{"time_shift_ms": 50, "spec_augment": false, "encoder_norm": "batchnorm", "text_encoder_causal": true, "text_encoder_layers": 6, "text_encoder_layer_scale_init": 0.01, "optimizer": "soap", "beta2": 0.95, "eps": 1e-08, "lr_schedule": "cosine", "final_lr_fraction": 0.05}
Rows from block 3 of the text encoder, named by matrix and row number. Rows with one number belong to one neuron. Each number is 128 + 24 x the weight over its row's rms, rounded and kept within 0 to 255. All counts start at 0. After the name is the row's rms in percent of the matrix's.
# fc1: MLP up (text_encoder.blocks.3.mlp.fc1.weight, 1024x256), inputs 172-255
# fc2: MLP down (text_encoder.blocks.3.mlp.fc2.weight, 256x1024, transposed), outputs 172-255
fc1.672 010 [121 127 128  70 134 123 129 139 125 137 118 141 130 134 137 120 142 193 168 135 121 114 133 116 129 138 142 119 123 117 147 127 105 116 128 125 127 129 142 143 123 110 136 126 102 112  99 158 142 128 141 129 129 149  64 226 111 113 139 113 130 124 115 126 126 116  59 120 149 156 135 124 130 156 140 130 113 121 129 116 130 134 145  24]
fc2.672 029 [137 125 111 137 113 126   3 115 120 138 131 119 132 152 124 146 127 128 122 126 119 121 126  68 119 131 131 124  86 183 132 125 131 128 145 132 164 116 125 130 147 120 134 128 155 130 123 130 112 134 128 126 130 133 132 131 106 110 105 123  74 130 255 129 125 133 135 120 141 122 140  84 110 121 131 116 138 136 140 137 124 129 110 139]
fc1.673 022 [127 191 126 128 132 131 119 128 123 120 127 128 125  75 131 199 126 128 136 141 125 131 133 141 148 128 126 123 128 120 123 126 137 126 135 100 127 122 129 132 122 129 129 129 131 130 123 122 127 126 126 126 131 129 133 152 118 133 125 127 130 123 130 117 129 123 129 151 119 128 126 122 129 102 130 125 116 128 131 122 141 148 129 110]
fc2.673 038 [126 125 131 133 130 123 123 176 105 111 119 126 126 115 125  10 130 104 125 141 116 249 136 174 127 126 124 118 126 146 125 125 129 120 118 127 130 101 128 185 114 136 104 126 164 126 128 126 150 122 151 126 154 118 130 133 127 136 220 127 135 125 132 132 137 127 132 177 131 131  76 130   0 130 131  92 126 127 123 126 128 136 115 133]
fc1.674 007 [117 142 126 167 140 145 102 130 139 164 127 102 128 142 176 137 169 114 138 133 134 127 129 127 125 114 126 134 118 126 109 126 141 133 131 130 142 148 135 135 145 121 125 130 141 129 141 108 130 123 103 135 119 124 120 116 114 129 139 129 133 127 125 122 123 122 128 160 138 118 141 127 124 138 125  96 141 129 137 136 133 120  86 201]
fc2.674 027 [130 132 123 143 126 124 129 141 141 142 124 122 129 133 141 130 134 142 134 108 125 125 127 119 130 122 127 129 111 128 113 134 129 131 115 120 123   0 121 152  10 130 123 153 129 128 129 130 124 138 138 130 128 122 144 114 129 126 176 133  99 125 132 127 147 127   0 121 130 136 121 121 184 126 137 121 130 141 126 123 113 127 120 122]
fc1.675 016 [124 133 158 125 137 139 125 129 128 128 109 158 149  94 151  91 103 133 114 129 121  73 127 121 141 121 126 126 136 145  88 140 134 131 126 123 130 128 128 136 121 130 140 131 173 135 148 134 152 126 133  87 126 120 121 114   0 111 131 123 117 131 131 137 177 131 197 133 136 114 122 117 140 124 128 134 151 132 108 120 139 114 100  77]
fc2.675 041 [129 142 117 121 128 127 139 198 136 151 139 126 130 132 143 132 125 128 125 157 148 127 138  90 113 120  98 146 124 123 134 130 123 108 147 132 128  66 112 116 149 138 128 126 113 130 181 128 145 129 167 120 127 116 133 155 185 118 121 132 141 127 119 126 126 129  60 116 129 124 129 121  33 124 142 127 128 133 138 208 126 125 130 132]
fc1.676 013 [171 124 129 121 132 128 121 126 130 135 143 112 128 117 102 123 124 148 143 146 125 137 124 123 132 137 123 135 129 110 140 121 157 126 135 131 127 137 128 126 131 127 127 127  78 128 117 132 116 123 141 128 126 135 122 100 126 227 120 118 122 131 125 139 137 126 136 132 131 139 135 123 128 130 130 127 123 134 139 129 118 130 110 191]
fc2.676 029 [136 124 136  72 131 113 110 122 140 123 133 130 126 129 115 140 116  92 116  93  83 175 128 143 129 121 139 126 129 130 120 150 128 131 152 123 121 130 168 161  80  94 117 120 156 129 126 130 122 125  98 126 129 126 133 126 130 122 119 130 149 132 130 114  97 133 113  79 132 141 128 127  91 115 122 133 135 140 121 126 124 131 124 120]
fc1.677 013 [122 127 132 164 145 127 140 161 103 120 126 136 220 132 167 112 125 134 132 134 126 121 124 127 121 140 150 145 133 135 131 255 162 123 141 123  46 120 125 127 123 128 143 123 145 101 145 131 118 129 113 131 130 101 121 128  74 135 123 148 125 131 129 163  77 129 137 126 128 158 127 131 143 138 128 122  85 123 122 122 141 130 130  75]
fc2.677 038 [129 127 121 110 129 130 174 127 150 133 160 130 131 127 125 132 128 118 129 103 126 132 118 211 136 134 141 131 137 116 123 127 123 130 126 130 117 140 133 135 106 150 119 127 134 130 185 128 140 132 128 129 138 128 109 189 145 185 126 127  96 129  46 133 176 142 101  50 128 135 128 133 107 126  78 127 147 120 116 131 133 136 128 131]
fc1.678 147 [114 133 128 133 130 124 137 130 124 125 102 127 131 130 126 126 127 132 129 128 126 127 125 128 126 126 129 106 125 129 125 120 125 130 120 129 128 102 129 126 135 110 127 129 166 127 126 126 128 130 126 133 127 122 135 123 146 130 112 137 130 129 122 128 122  94 111 121 127 123 130 128 126 169 116 129 162 130 126 131 127 124 144 127]
fc2.678 146 [118 143 123 126 128 129 134 130 107 124 156 128 131 131 125 122 121 112 128 126 130  73 131 117 133 129 125 135  61 119 129  86 130 117 145 131 163 137 129 121 156 118 136 124  89 128 118 121 107 127 110 127 134 129 116 137  43 138 133 129 129 129 152 127 125  51 140 178 166 122  60 128 134 191 157 132 130 181 141 243 130 141 136 132]
fc1.679 006 [119 136 125 131 117 132  55 104 138 121 156 142 152 160  89 129 123 192 133 102 138 138 114 157 131 217 125 110 136  37 144 120 138 121 132 119 134 122 136 126 129 139 129 119 126 129 161 125 127 124 112 130 119 122 125 133 134 174 114 135 126 119 126 130 130  96 247 108 135  98 125 145 120 129 137 125 148 128 122 124 127 128 143 119]
fc2.679 032 [132 129 126 144 127 120 121 138 145 122 153 124 127 103 124 135 128 215 118 128 121 129 137 128 128 179 120 131 121 122 135 124 129 129 116 125 145 124 123 148 126 167 126 133  40 133 115 132 130 126 139 128 129 123 168 133 132 128 241 144 119 109 130 120 113 104 174 130 129 117 128 135 123 120 129 142 136 123 144 132 172 124 150 125]
fc1.680 009 [177 126 130 140 134 126 135 123 126 186 125 132 139 153 155 126 116 123 112 119 151 127 127 137 138 149 134 108 135 125 111 110 143 129 121 124 114 126 136 162 117 128 120 125 131 127 149 146 129 126  98 126 164 129 255 130  98 109 144 127 114 140 177 168 139 134 124 125 133 119 120 133 131 141 126 136 106 136 102 128 123 101 138  91]
fc2.680 031 [125 151 117 121 127 132 132 131 130 203 155 136 130 126 130 125 129 118 105  99 120 125 131 113 128 114 131 129 117 153 122 130  94 127 143 130 127  92 127  10 146  20 136 142 122 134 124 152 137 133 163 130 130 123 117 162 188 211 156 127 131 131 129 128 138 136  13 153 132 124  95 135   6 134  99 131 129 137 129 128 136 133 126 144]
fc1.681 026 [137 129 130 174 139 129 135 129 105 148 127 128 102 150 121 128 132 135 130 151 123 122 123 130 122 133 146 128 128  64 118 120 118 122 158 131 129 123 127 136 127 130 111 131 130 141 141 155 125 119 127 109 127 122  94 157 142  88 109 133 120 124 129 113 205 131  91 131 139 124 141 129 132  85 130 127 120 147 123 153 130 174 193 116]
fc2.681 053 [133 131 132 136 134 117 120 130 139 104 101 130 131  72 123 130 127  94 133 116 131  94 123 133 124 130 140 125 132  85 126  69 156 128 145 127 151 130 150 123  43 137 122 133  38 130 141 120 126 133 121 127 128 132 145 129 116 131 154 127 156 133 131 125  90 108  72  53 130 135 130 120  16 121 128 133 106 119 117 131 154 108 125 141]
fc1.682 005 [133 128 129 167 106 124  76 106 124 255 136 129 119 137 212 115 114 126 123 102 122 140 134 128 123 120 135 135 122 143 157 102 110 119 120 130 114 129 120 105 124  70 133  81 138 153 155 113 122 143 144 136 133 129  40 170 121  78 106 134 153 138 121 127 162 122 203  85 144 129 126 130 133 133 149 126 160 144 145 137 138 147 147 110]
fc2.682 017 [127 102 127 138 125 129 141 138 148 126 119 117 131 149 141 130 128 127 121 122 130 167 125 121 132 140 128 120  98 157 130 126 110 128 111 115 126 152 102 129  66 146 125 144 129 126 154 137 119 102 127 132 125 126 143  85 121 117  33 130 140 126 102 133 137 124  87 198 133 133 114 117  60 125 129 121 117 119 133  80 126 233  90 115]
fc1.683 046 [ 94 131 128 124 126 127 116 128 128 133 127 128 125 128 132 127 129 130 128 127 127 124 128 125 129 128 129 126 128 131 130 103 128 126 122 125 128 127 129 128 128 128 129 128 126 126 128 125 127 128 126 129 128 127 125 123 127 131 129 128 128 129 128 128 129 125 122 127 126 127 130 128 128 129 128 130 129 129 123 125 130 130 134 133]
fc2.683 020 [130 129 132 116 126 133 119 136 110 122 151 127 133 128 141 191 129 116 139 131 142 158 144 123 127 138 139 102 121 138 123 137 127 122 107 129 125 131 125 141 130 158 126 157  66 131 130 124 138 132 149 129 132 130 127 157 122 118 124 131  94 116 126 135 171 132  51 151 129 116 137 124 193 153 122  97 123 141 124 114 146  88 150 116]
fc1.684 010 [ 93 131 143 111 143 126 134 115 122 162 112 130 101  96 214 124 139 130 147 113 129 126 125 144 121 119 150  95 124 142 112 124  86 132 115 148 129 115 126 129 132 137 125 124 118  75 113 248 124 132 135 127 125 139 117 120 172  94 122 140 124 119 128 134 134 127 134 117 131 130 132 134 147 131 128 147 130 123 126 117 136 139 146 114]
fc2.684 028 [121 124 128 115 124 139 123 131 131 105 136 125 120 134 137 119 117 168 134 175 121 126 109  73 125 150 124 131  97  92 113 134  85 141 118 127 120 125 132  67 108 123 145 129 135 130 133 117 141 127 123 128 118 127 133 175 130 149 161 122 130 124 135 113 125  99 178 136 243 137 126 119 129 103 140 124 162 152  92 129 133 133 119 120]
fc1.685 013 [156 138 125 123 125 128  90 145 123  92 132  41 119 137 113 141 123 118 137 149 127 130 128 125 129 147 122 132 154 140 168  98 111 124 107 111 132 114 135 136 143  37 131 129 142 127 119 127 136 125 120 131 122 124 125 119 115 112 128 130 103 132 130 132 129 131  50 121 103 105 124 122 123 143 120 135 118 122 105 119 148 120  34 200]
fc2.685 050 [133 133 132 126 127 128 143 141 131 127 128 127 120 128 121 125 133  96  99 132 127 132 131 143 124 129 129 130 125 140 126 117 128 131 129 123 123 134 114 240 107 114 118 105 122 130 118 128   0 125 131 129 126 123 129 115 123 131 131 128 135 129  95 134 135 125 232 202 124 174 138 127 100 105 122 149 132 121 119 131 136 133 102 123]
fc1.686 007 [118 137 121 133 126 141  78 112 124 117 143 102 142 191 208 115 129  91 134  83 136  80 119 125 135 100 123 133 129 136 101 106  99 112 108 125 134 132 153 136 130 153 123 130 123 129 110  53 125 132 135 123 130 115  80 112   0 100 146 117 120 130 134 125 135 112  68 109 129 136 137 122 119 104 128 138 135 135 117 127 119 130 118  93]
fc2.686 026 [126 128 120 122 130 113 106 106  73 145 129 118 128  65 116 157 125 110 135 211  72 134 132 111 137 114 124 128 134 162 127 135 121 130 130 128 121   0 132 133 146 127 148 137 114 128 126 126 139 129 115 127 130 122  95 118  82 126 111 127 161 128 119 125 117 154 224 135 125 156 127 122 161 134 124 128 128 130 127 128 176 138 124 128]
fc1.687 024 [128 121 128 122 126 127 136 122 126 134 128 129 125 125 127 131 130 121 130 116 130 125 129 125 130 140 130 127 130 132 128 132 127 125 128 113 129 127 128 128 128 132 129 128 114 127 127 134 126 129 132 123 132 123 144 130 125 118 119 137 129 132 129 127 126 120 158 120 127 127 127 128 128 128 128 129 137 134 129 130 120 119 127 137]
fc2.687 028 [123 152 131  68 129 123 132 149 150 112 108 130 141 118 129 128 139 137  84 151 131 127 122 140 129 144 130 124 131 100 130 161 131 134 115 129 135 132 143 125 112 102 117 137 111 128 118 129 141 128 125 131 121 120  47 177 156 131 113 131 146 124 129 126 150 128  17 120 126  40 133 137 146 126 128 150 119 131 123 129 101 116 123 133]
fc1.688 039 [120 129 125 166 131 127 132 133 128 134 118 113 142  60 103 138 144  48 134 123 135 122  13 127  99 139 133 146 131 158 102 144 164 125 139 136 119 135 119  85 142 133 129 109 162 131 125 143 119 124 122 129 127 127 120 187 117 148 128 130 122 127 135 132 127 135 146  78  11 133 117 130 134 129 115 137 147 128 124 134 121 130 137 126]
fc2.688 094 [126 130 132 162 119 117 143 127 158 134 134 129 139 138 128 131 131 127 113 132 196 128 145 142 127 119 125 149 133 136  53 147 143 123 109 130 143 144 179 133 130 130 135 123  92 128 128 118  71 124 125 124 122 216 134 119 130 219 104 127 137 128  90 123 135 125 122 126 128  96 127 101 105  95 127 128 136 140  85 125 133 124  78 138]
fc1.689 009 [130 118 126  74 127 106 119 121 131  92 118 124 128 129 100 120 113 140 147 173 118 121 128 122 127 127 129 130 159 117 169 153  71 124 181 133 136 128 132 133 135  86 115 123 164 128  88  16 120 123 121 115 127 126 150 135 128 100  70 126 107 140 144 132 139 113  75  97  82 171 126 123 151 134 127 131 151 128 129 108 141 130  82 119]
fc2.689 041 [132 124 127 129 124 125 135 139 125 115 133 127 125 122 123 139 128 143 144  33 123 127 125 173 113 123 141 105 130 174 131 183 125 127 132 130 138 126 124  32 143 135 219 122 148 127 134 128 128 133 128 130 136 124 121  85 134 117 160 121 113 130 121 127 111 110 141 139 143 126 124 127   0  97 127 123 103 116 116 122  88 124 128 113]
fc1.690 400 [131 127 129 130 130 126 129 123 128 113 128 128 131 128 126 129 129 107 128 114 128 128 127 126 128 127 128 107 128 121 128 127 125 127 116 129 129 126 127 126 129 135 127 126 128 130  60 138 127 128 123 128 129 135 126 130 128 132 115 129 128 129 127 129 120 126 166 121 129 128 132 128 128 128 129 125 165 129 130 128 126 130 133 131]
fc2.690 260 [127 133 123 134 129 129 122 128 133 133 124 127 128 131  66 126 127 119 131 122 132 127 130 129 126 130 130 129 127 122 130 123 134 127 120 128 122 108 131 126 129 129 127 119 131 128 125 127 126 127 126 128 127 127 119 123  37 134 144 128 125 129 161 129 123 127 120 157 127 130 132 127 131 129 128 131 127 120 128 131 122 124 128 192]
fc1.691 016 [145 114 124 106 103 136 126 111 132 136 153 112 121  70 125 139 136  97 131 105 134 141 137 127 125 127 138  95 133 124 140 129 103 129 118 108 122 152 125 128 141  56 110 148 113 127  98 131 129 129 149 126 136 110 139 151   0 131 121 129 112 133 136 132 165 128 101 120 119 129 112 129 133 111 128 144 112 125 130 146 128 139 124 227]
fc2.691 056 [129 128 130 128 125 129 132 129 168 124 117 129 125 124 133 125 137 134 126  83 129 110 128 134 125 126 123 120 122 150 124   7 128 143 123 125 125 133 128 125 129  92 125 125  98 127 124 131 131 129 138 125 126 127 123  88 135 127 134 117 125 131 126 126 115 101 133 129 139 128 126 127   0 126 130 138 119 128 126 123 116 153 120 133]
fc1.692 012 [132 117 134 109 122 126 150 143 124 124 128 125 118 131 159 122 124 112 107 118 113 128 126 120 131 135 130 127 125 146 110 138 121 130 166 124 124 106 103 122 128 107  90 127 117 138 110 125 120 137 103 131 129 139 125 135 128 116 133 133 111 133 131 127 129 114 124 130 129 144 121 127 144 121 121 140 134 130 144 131 121 121 128 100]
fc2.692 029 [131 140 111 132 129 130  89 115 175 122 115 119 130 133 129 144 126 137 113 135 138 129 130  83 136 133 125 209 118 122 131 128 140 125 109 127 120   0 123 134 113  91 119 136 196 127 131 132 179 135  97 129 124 112 120 147 131 128  99 123 117 133 129 127 140 129 159 145 128 113 111 129 123 105 131 134 126 118 137 146  90 128 126 135]
fc1.693 009 [129 111 141 101 143 129  88 110 124 146 129 147 143 130 123 133  88 132 134 109 123 119 105 114 125 137 106 134 126 115 199 133 142 123  39 124 132 121 129 128 130 133 136 126 120 136 121 109 141 132 136 132 125 124 143 121 137  95 128 126 124 123 149 123 107 120 130 127 132 126 143 121 146 110 129 129 117 107 138 120 126 141 116 109]
fc2.693 039 [126 130 132 121 128 128 124 120 119 130 135 124 112 125 124 128 125 102 137 216 136 151 128 129 127 123 125 136 123 162 131 132 124 124  74 129 130 128 114 140 114 190 117 125 115 123 156 158 129 127 127 130 151 126 117 141 116 126 127 130 109 129 127 131 136 129 171  90 130 134 121 132   0 137 121 126 130 126 129 105 135 143 135 131]
fc1.694 009 [147 146 126 144 136 132 115 132 125 113 119 144 124 129 135 114 131 187  91 162 129 127 123 123 158   0 124 130 138 133  68 125 147 134 123 150 146 123 140 126 135 135 134 128 140 158 133 124 124 132 154 125 128 129 131 125  95 108 151  95 123 117 127 115 122 131 210 174 162 128 114 120  97 121 129 122  90 137 128 129 131 128 116 128]
fc2.694 024 [133 126 113 149 129 134 113 134 117 137 130 127 132 156 138 104 129  39 134 122 125 133 130 208 168 123 113 130 133 141 123 118 134 139 133 135 140  85  73 129 139 117 142 124 139 126 114 128 125 131 143 121 130 125 117 109 138 144 161 128 137 130 125 126 127 129  67 116 127 123 124 127 124 132 131 122 116 123 129 124 133 126 155 158]
fc1.695 006 [122 132 129 139 142 121 118 130 125 128 127 126 131 126 148 137 119 154 132 125 127 127 123 129 137 124 122 112 122 140 129 116 114 133 158 128  91 130 131 130 121 104 135 135 122 120 155 141 125 133 136 131 120 128 117 105 153 125 151 125 138 145 131 117 131 154  95  91 130 142 126 130 131 130 134 124 255 140 141 113 134  70 126  98]
fc2.695 029 [148 128 134 130 128 123 134 129 100 128 133 130 126 139 129 128 122  73 136 163  78 131 132 105 128 126 130 134 127 137 130 121 119 127 113 131 138 117 130 131 135 114 128 136  88 128 116 135 157 122 149 129 128 127 136 148 122 120 129 137 127 126 130 129 137 133 120 136 128 130 129 130 255 131 129 127 132 138  81 134 129 136 132 127]
fc1.696 016 [132 133 113  88 124 126  99 113 129  96 124 123 124  98  76 119 138 164 117 118 136 117 128 127 138 171 130 130 139 134 189 152 169 126 196 129 133 139 125 131 145 140 142 119 101 141 120 107 137 129 144 142 133 123  92 100 254  93 119 121 127 126 127 130 126 116 123 132 135 139 131 130 126 123 134 106 151 255 128 103 132 130 186  77]
fc2.696 048 [133 119 134 101 127 132 127 110 151 126 129 124 123 130 128 132 127 146 119 147  81 144 107 151 131 124 129 126 120 154 135 144 121 117 130 132 129 201  55 134  91  54  81 134 117 126 126 131 160 129 127 135 134 130 134 215  62 194 111 138 114 124 170 130 124 122 139 129 128 126 144 125 243 133 125 122 133 140 131 132 130 145 134 128]
fc1.697 055 [125 130 129 118 131 131  99 133 131  95 131 121 129 132 140 125 126 119 131 133 126 130 136 133 129 129 128 133 129 122 127 124 129 130 126 127 128 130 129 130 127 111 127 133 121 122 130 111 136 129 144 128 131 126 255 126 136 123 117 134 132 128 128 127 118 128 148 133 131 130 126 128 120 132 127 111 128 129 110 125 130 128  96 131]
fc2.697 071 [127 120 134 126 129 129 147 134 116 127 122 128 122 134 126 129 126 129 124 124 106 148 128 153 133 127 125 118 161 134 106 118 130 124 140 128 120  70 121  82 245 133 128 124 120 129 117 129 136 127 128 128 127 126   0  76 118 131 174 124 129 129 127 128 145 123 119 150 116 123 128 135 117 129 126 117 132 121 164 162 118 165 122 126]
fc1.698 009 [128 109 130 118 115 126 236 126 130 127 126 126 135 146 159 131 131 161 142  96 130 102 132 125 127 131 120 124 131 130 127 199 128 125 122 125 133 129 130 121 128 161 137 126 105 133 123 129 123 131  81 129 124 129  99 147  38  69 168 131 127 126 126 124 120 124 115 124 121 104 123 130 128 110 132 142 104 134 133 110 129 143 120 164]
fc2.698 023 [130 129 123 136 144 128 124 135 102 129 195 130 128  71 122 121 136 128 139 127 137 111 128 114 139 142 124 110  85  73 130 149 127 127 140 128 130 168 133 147  80 177 108 123 149 128 135 121 121 136  95 127 128 127 123 125 132 121  96 126 122 127 129 130 116 101 154 138 141 127 126 112  97 133 126 121 133 126 135  89 136 139 135 124]
fc1.699 336 [128 128 128 115 128 128 129 128 128 131 128 128 133 127 137 144 130 128 126 129 127 128 130 128 134 123 126 110 128 187 129 198 128 127 129 129 128 128 128 127 129 130 132 128 127 128  67 132 127 128 129 128 128 129 128 122 127 127 129 129 129 128 128 128 128 129 122 116 128 127 128 127 128 129 128 129 127 127 126 128  86 128 133 140]
fc2.699 284 [130 125 130 131 129 128 135 128 125 129 124 126 128 132 104 125 127 133 120 125 128 129 129 131 133 119 133 119 131 137 129 128 128 126 132 128 128 126 124 129 132 126 128 130 140 129 126 126 128 129 126 128 128 129 123 122 121 131 127 126 123 126 127 126 178 131 139 129 130 127 130 129 128 124 127 128 130 125 127 118 131 126 131 126]
fc1.700 011 [113 131 130 207 122 129  82 135 127 120 133 135 120 106 124 141 128 111  84 128 125 129 146 126 128 134 123 137 122 135 129 142 151 131 146 147 144 127 133 131 108 180 130 114 136 127 146 136 137 118 146 128 132 142 126 167 136 161 136 128 132 126 123 122 134 136 137 127 133 124 131 127 130 128 131 130 129 118 135 125 129 138 155 132]
fc2.700 035 [128 128 130 154 111 127   0 124 109  99 113 126 137 133 126 127 130  43 136 116 125 128 129 249 143 129 109 129 129 133 123 127 131 121  81 133 135 133 111 183 125 125 143 130  99 125 128 123 135 129 125 129 128 128 134 115  95 134 159 127 133 134 128 131 137  62 114 129 128 130 127 122 160 132 126  87 121 128 125 134 136 134 138 120]
fc1.701 006 [130 138 116 101 128 128  88 120 136 210 194 125 142 126 123 165 126 142 161 124  81 132 105 134 127 133 125 140 126 102 153 137 122 134 108 112 120 121 124 123 116 128 115 119  97 137 130 106 125 108  94 142 123 145 121 166 130 130 107 123 125 129 112 133 143 126 199 131 118 137 150 136 134 135 120 128 150 135 135 181 134 156  92 102]
fc2.701 038 [138 122 131 143 128 129 125 126 135 159 134 121 128 141 129 135 129 123 118 130 143 122 130 131 132 126 128 113 139 152 130 123 127 127 119 124 127  84 107 132 118 131 128 132 144 129 136 130 138 128 134 129 126 129 117 107 125 134 129 126 118 125 126 117 110 140 115 134 126 126 145 132  94 124 128  66 125 147 134 123 133 128 127 126]
fc1.702 168 [131 127 129 129 129 129 120 127 128 122 128 127 126 127 132 125 133 127 128 127 128 127 127 128 129 129 128 131 124 122 135 134 142 126 138 130 136 137 129 127 128 159 128 128 125 130 124 134 123 127 126 129 126 129 125 131 109 128 127 123 127 129 129 125 129 129 156 128 127 131 128 127 130 125 131 136 128 126 134 132 131 134 124 148]
fc2.702 098 [129 117 129 147 126 116 203 124 139 157 138 120 132 130 127 124 125 139 122 125 129  98 129 126 124 124 120 117 140 131 118 136 132 136 152 133 119 127 127 125 127 121 125 138 116 129 145 130 161 128 147 125 128 118 171 151 148 127 175 131 124 124 134 119 130 132 174  84 129 135 187 127 104 125 129 152 127 121 128 131 131 126 126 121]
fc1.703 006 [134 111 110 143 120 127  60 129 131 117 140 136 111 133 148 130 114 255 147 108 123 128 143 127 116 136 130 143 130 121 131 137 133 128 125 121 130 130 134 139 132 133 122 125 104 117 126 153 129 121  98 148 129 126 141 132  66 116 113 131 136 139 127 131 125 124 178  89 132 123 128 128 135 132 133 126 129 132 130 131 132 123 112 115]
fc2.703 027 [128 127 129 138 129 134 235 126 148 158 137 134 130 137 123 127 130  16 131 103 128 164 126 121 129 123 127 132 117 142 131  93 125 131 120 124 125 183 109 127 150 127 128 122  94 128 131 139 139 127 122 128 123 133 125 118 120 133 120 129 163 126 163 125 136 101 237 164 129  90 126 130 128 136 134 128 144 128 119 135 129 136 130 121]
fc1.704 019 [138 129 128 127 133 129 139 129 128 128 130 129 128  80 132 124 153 128 142 133 131 133 130 127 133 123 134 128 138 135 142 102 166 126 108 137 125 134 130 135 133 125 134 129 128 132 125 132 132 128 130 127 131 127 113 126 141 117 148 127 124 136 130 128 129 125 255 117 125 135 127 130 125 125 129 133 129 133 123 127 129 129 142 118]
fc2.704 033 [132 129 127  82 112 124 117 126 193 124 145 130 122 134 117 129 126 113 145 202  80 123 128 112 147 127 128 123 115 138 123 131 115 126  83 129 136 124 140 126 255 133 171 125 108 127 125 133  70 129 122 128 129 133 120 150 132 122 127 133  98 133 125 125 137 126 255 173 142 128 140 125 135 137 131 141 122 124 121  77 125 118 111 142]
fc1.705 016 [126 121 134 142 107 137 143 130 133 131 145 123 126 129 140 120 127 113 115 116 136 113 125 120 136 127 131 118 129 113 132 126 112 130 143 129 145 128 125 124 132 124 128 130 120 119 133 164 122 127 128 132 128 132 113 133 125  97 127 128 127 168 124 132 167 126  92 155 118 120  86 128 133 159 119 136 117 126 134 131 125 130 120 112]
fc2.705 039 [125 129 130 132 127 118 137 130 133 132 175 127 135 124 132 123 128 138 117  55 127 125 129 228 142 142 130 124 106  98 126 136 131 126 134 133 124 121 106 186 104  93 130 104 139 128 123 131 163 130 128 130 132 130 142 121 110 124 104 124 139 118 131 127 135 129   0 138 148 134 130 141 150 125 131 129 126 130 142 125 109 107 107 132]
fc1.706 010 [116 133 140 136 169 119 197 143 123 201  88 128 146 134 141 121 124 102 134 170 130 125 138 110 146 129 131 132 128 155 144 172 221 130 108 134 125  87 130 129 132 124 146 129 125 126 115 122 164 145 120 129 146 133 101 116 127 184  88 141 118 135 123 111 123 115  19 141 129 129 137 127 129 135 126 128 177 121 136 119 128 131 116 118]
fc2.706 045 [124 126 104 141 123 126 132 128 138 126 116 128 133 131 131 128 132 105 130 140 125 128 134 131 140 119 133 120 117 110 134 110 134 127 135 125 126 146 108 128   0 131   0 140 142 129 121 131 126 130 121 128 128 133 126 152 130 139 133 130 123 125  97 133 126 130  64 135 131 132 123 129 130 137 125 129 130 125 132  86 125 130 132 129]
fc1.707 009 [130 138 134 137 131 127 107 143 137 118 126 150 120 143 195 132 151 134 144 127 127 125 111 125 127 127 122 128 130 127 126 114 136 134 116  98 109 135 129 130 134 131 128 131 141 125 139 109 123 133 146 124 137 116 152 123 147 133 135 127 130 112 129 128 119 130   0 128 129 128 124 131 123 134 122 131 172 135 119 119 130 135 112 100]
fc2.707 034 [129 145 126 136 127 129 124 126 137 143 135 137 134 117 130 124 124 254 126 130 133 116 127 120 105 125 124 129  97  78 129 140 123 141 107 133 103 133 131 136 255 142 186 124 135 127 125 121 127 129 151 128 135 135 113 119 125 118 156 130 127 133 124 130 129 128 177 120 122  57 141 115 120 100 156 130 139 123 129  53 123 119 134 119]
fc1.708 008 [148 135 131 140 130 119 129 127 131 127 137 117 146 131 147 111 138 134 142 121 131 134 121 121 124 135 132 130 137 124 122  98 126 120  99 136 120  98 130 125 134 136 130 132 121 117 126 134 138 127 134 123 137 130 151 107 133 122  88 130 117 117 136 129 132 131 243 148 126  90 132 133 123 145 133 129 130 134 123 134 130 122 125 150]
fc2.708 023 [122 124 135 132 129 119 124 137 106 131 160 130 132 127 146 131 128  97 138  90 127 116 135 144 132  95 123 189 143 132 127 137 131 125 139 126 125 140 129  99 129  73 128 127 145 127  95 128 115 116 125 127 119 128 126  93 136 143 142 128 121 133 142 128 111 128 103 139 123 145 126 127 100 126 105 142 152 127 131 129 133 104 161 143]
fc1.709 391 [127 127 128 130 128 128 132 122 129 183 127 128 135 128 126 107 124 123 127 127 130 127 128 129 127 128 127 128 128 129 126 123 126 128 125 128 128 128 126 128 128 128 126 127 133 128 128 129 123 128 126 126 128 128 125 128 126 137 132 128 132 128 128 127 132 127 131 126 129 132 129 128 128 128 128 127 125 129 130 127 128 128 128 123]
fc2.709 221 [128 125 131 134 128 127 117 126 138 102  20 127 127 131 116 129 129 139 124 123 131 134 128 130 127 126 129 128 125 129 125 129 106 128 126 130 125 134 134 123 125 164 123 131 160 127 131 129 118 127 125 129 130 128 211 140  76 130 102 128 239 128 125 127 125 128 100  69 127 130 129 124 155 109 125 130 129 132 130 120 126 127 129 148]
fc1.710 010 [127 166 127  92 132 138 138 161 142 193 110 156 149 120 140 120 137 131 133 149 112 133 137 138 111  50 121 125 131 146 137 122 132 139  97 122 130 118 174 133 124  98 121 128 164 101  94 114 132 120 102 129 135 129 130 122 125 130 160 145 124 127 128 122 132 130 198  95 139 154 134 128 128 136 120 118 123 122 144 122 136 148 255 187]
fc2.710 062 [127 131 122 133 130 128 107 135 134 129 121 129 132 133 126 126 137 113 134 124 126 129 133 129 129 127 131 120 128 132 133 130 145 130 117 128 129  86 136 125 149 135 129 126 120 128 136 124 133 133 120 129 126 129 120 121 134 123 133 126 135 129 134 147  86 128 179 117 128 167 132 132  74 129 127 133 128 129 127 134 133  85 131 126]
fc1.711 007 [ 98 135 115  80 121 119  95 132 130 144 108 131 132 127 139 138 124 127 134  92 128 116 118 120 133 123 125 123 128 131 111 110 111 131 147 127 130 122 139 128 131 152 106 146 138 134 136 103 120 124 142 116 134 123 122 124 145 153 105 136 109 129 131 124 127 131 150 124 127 126 131 128 125 123 139 128 116 127 131 123 120 146 176 160]
fc2.711 033 [124 133 132 122 130 129 119 123 118 129 119 127 128 118 127 136 128 122 133  98 130 129 133 187 131 120 129 131 133 130 130 126 135 123 131 126 131 145 122 111 135 115 136 133 124 128 137 126 106 128 124 128 127 126 122 118 118 123  93 126 136 131 124 129  93 132 127 139 128 118 117 131 117 132 138 123 118 126 117 174 133 127 103 136]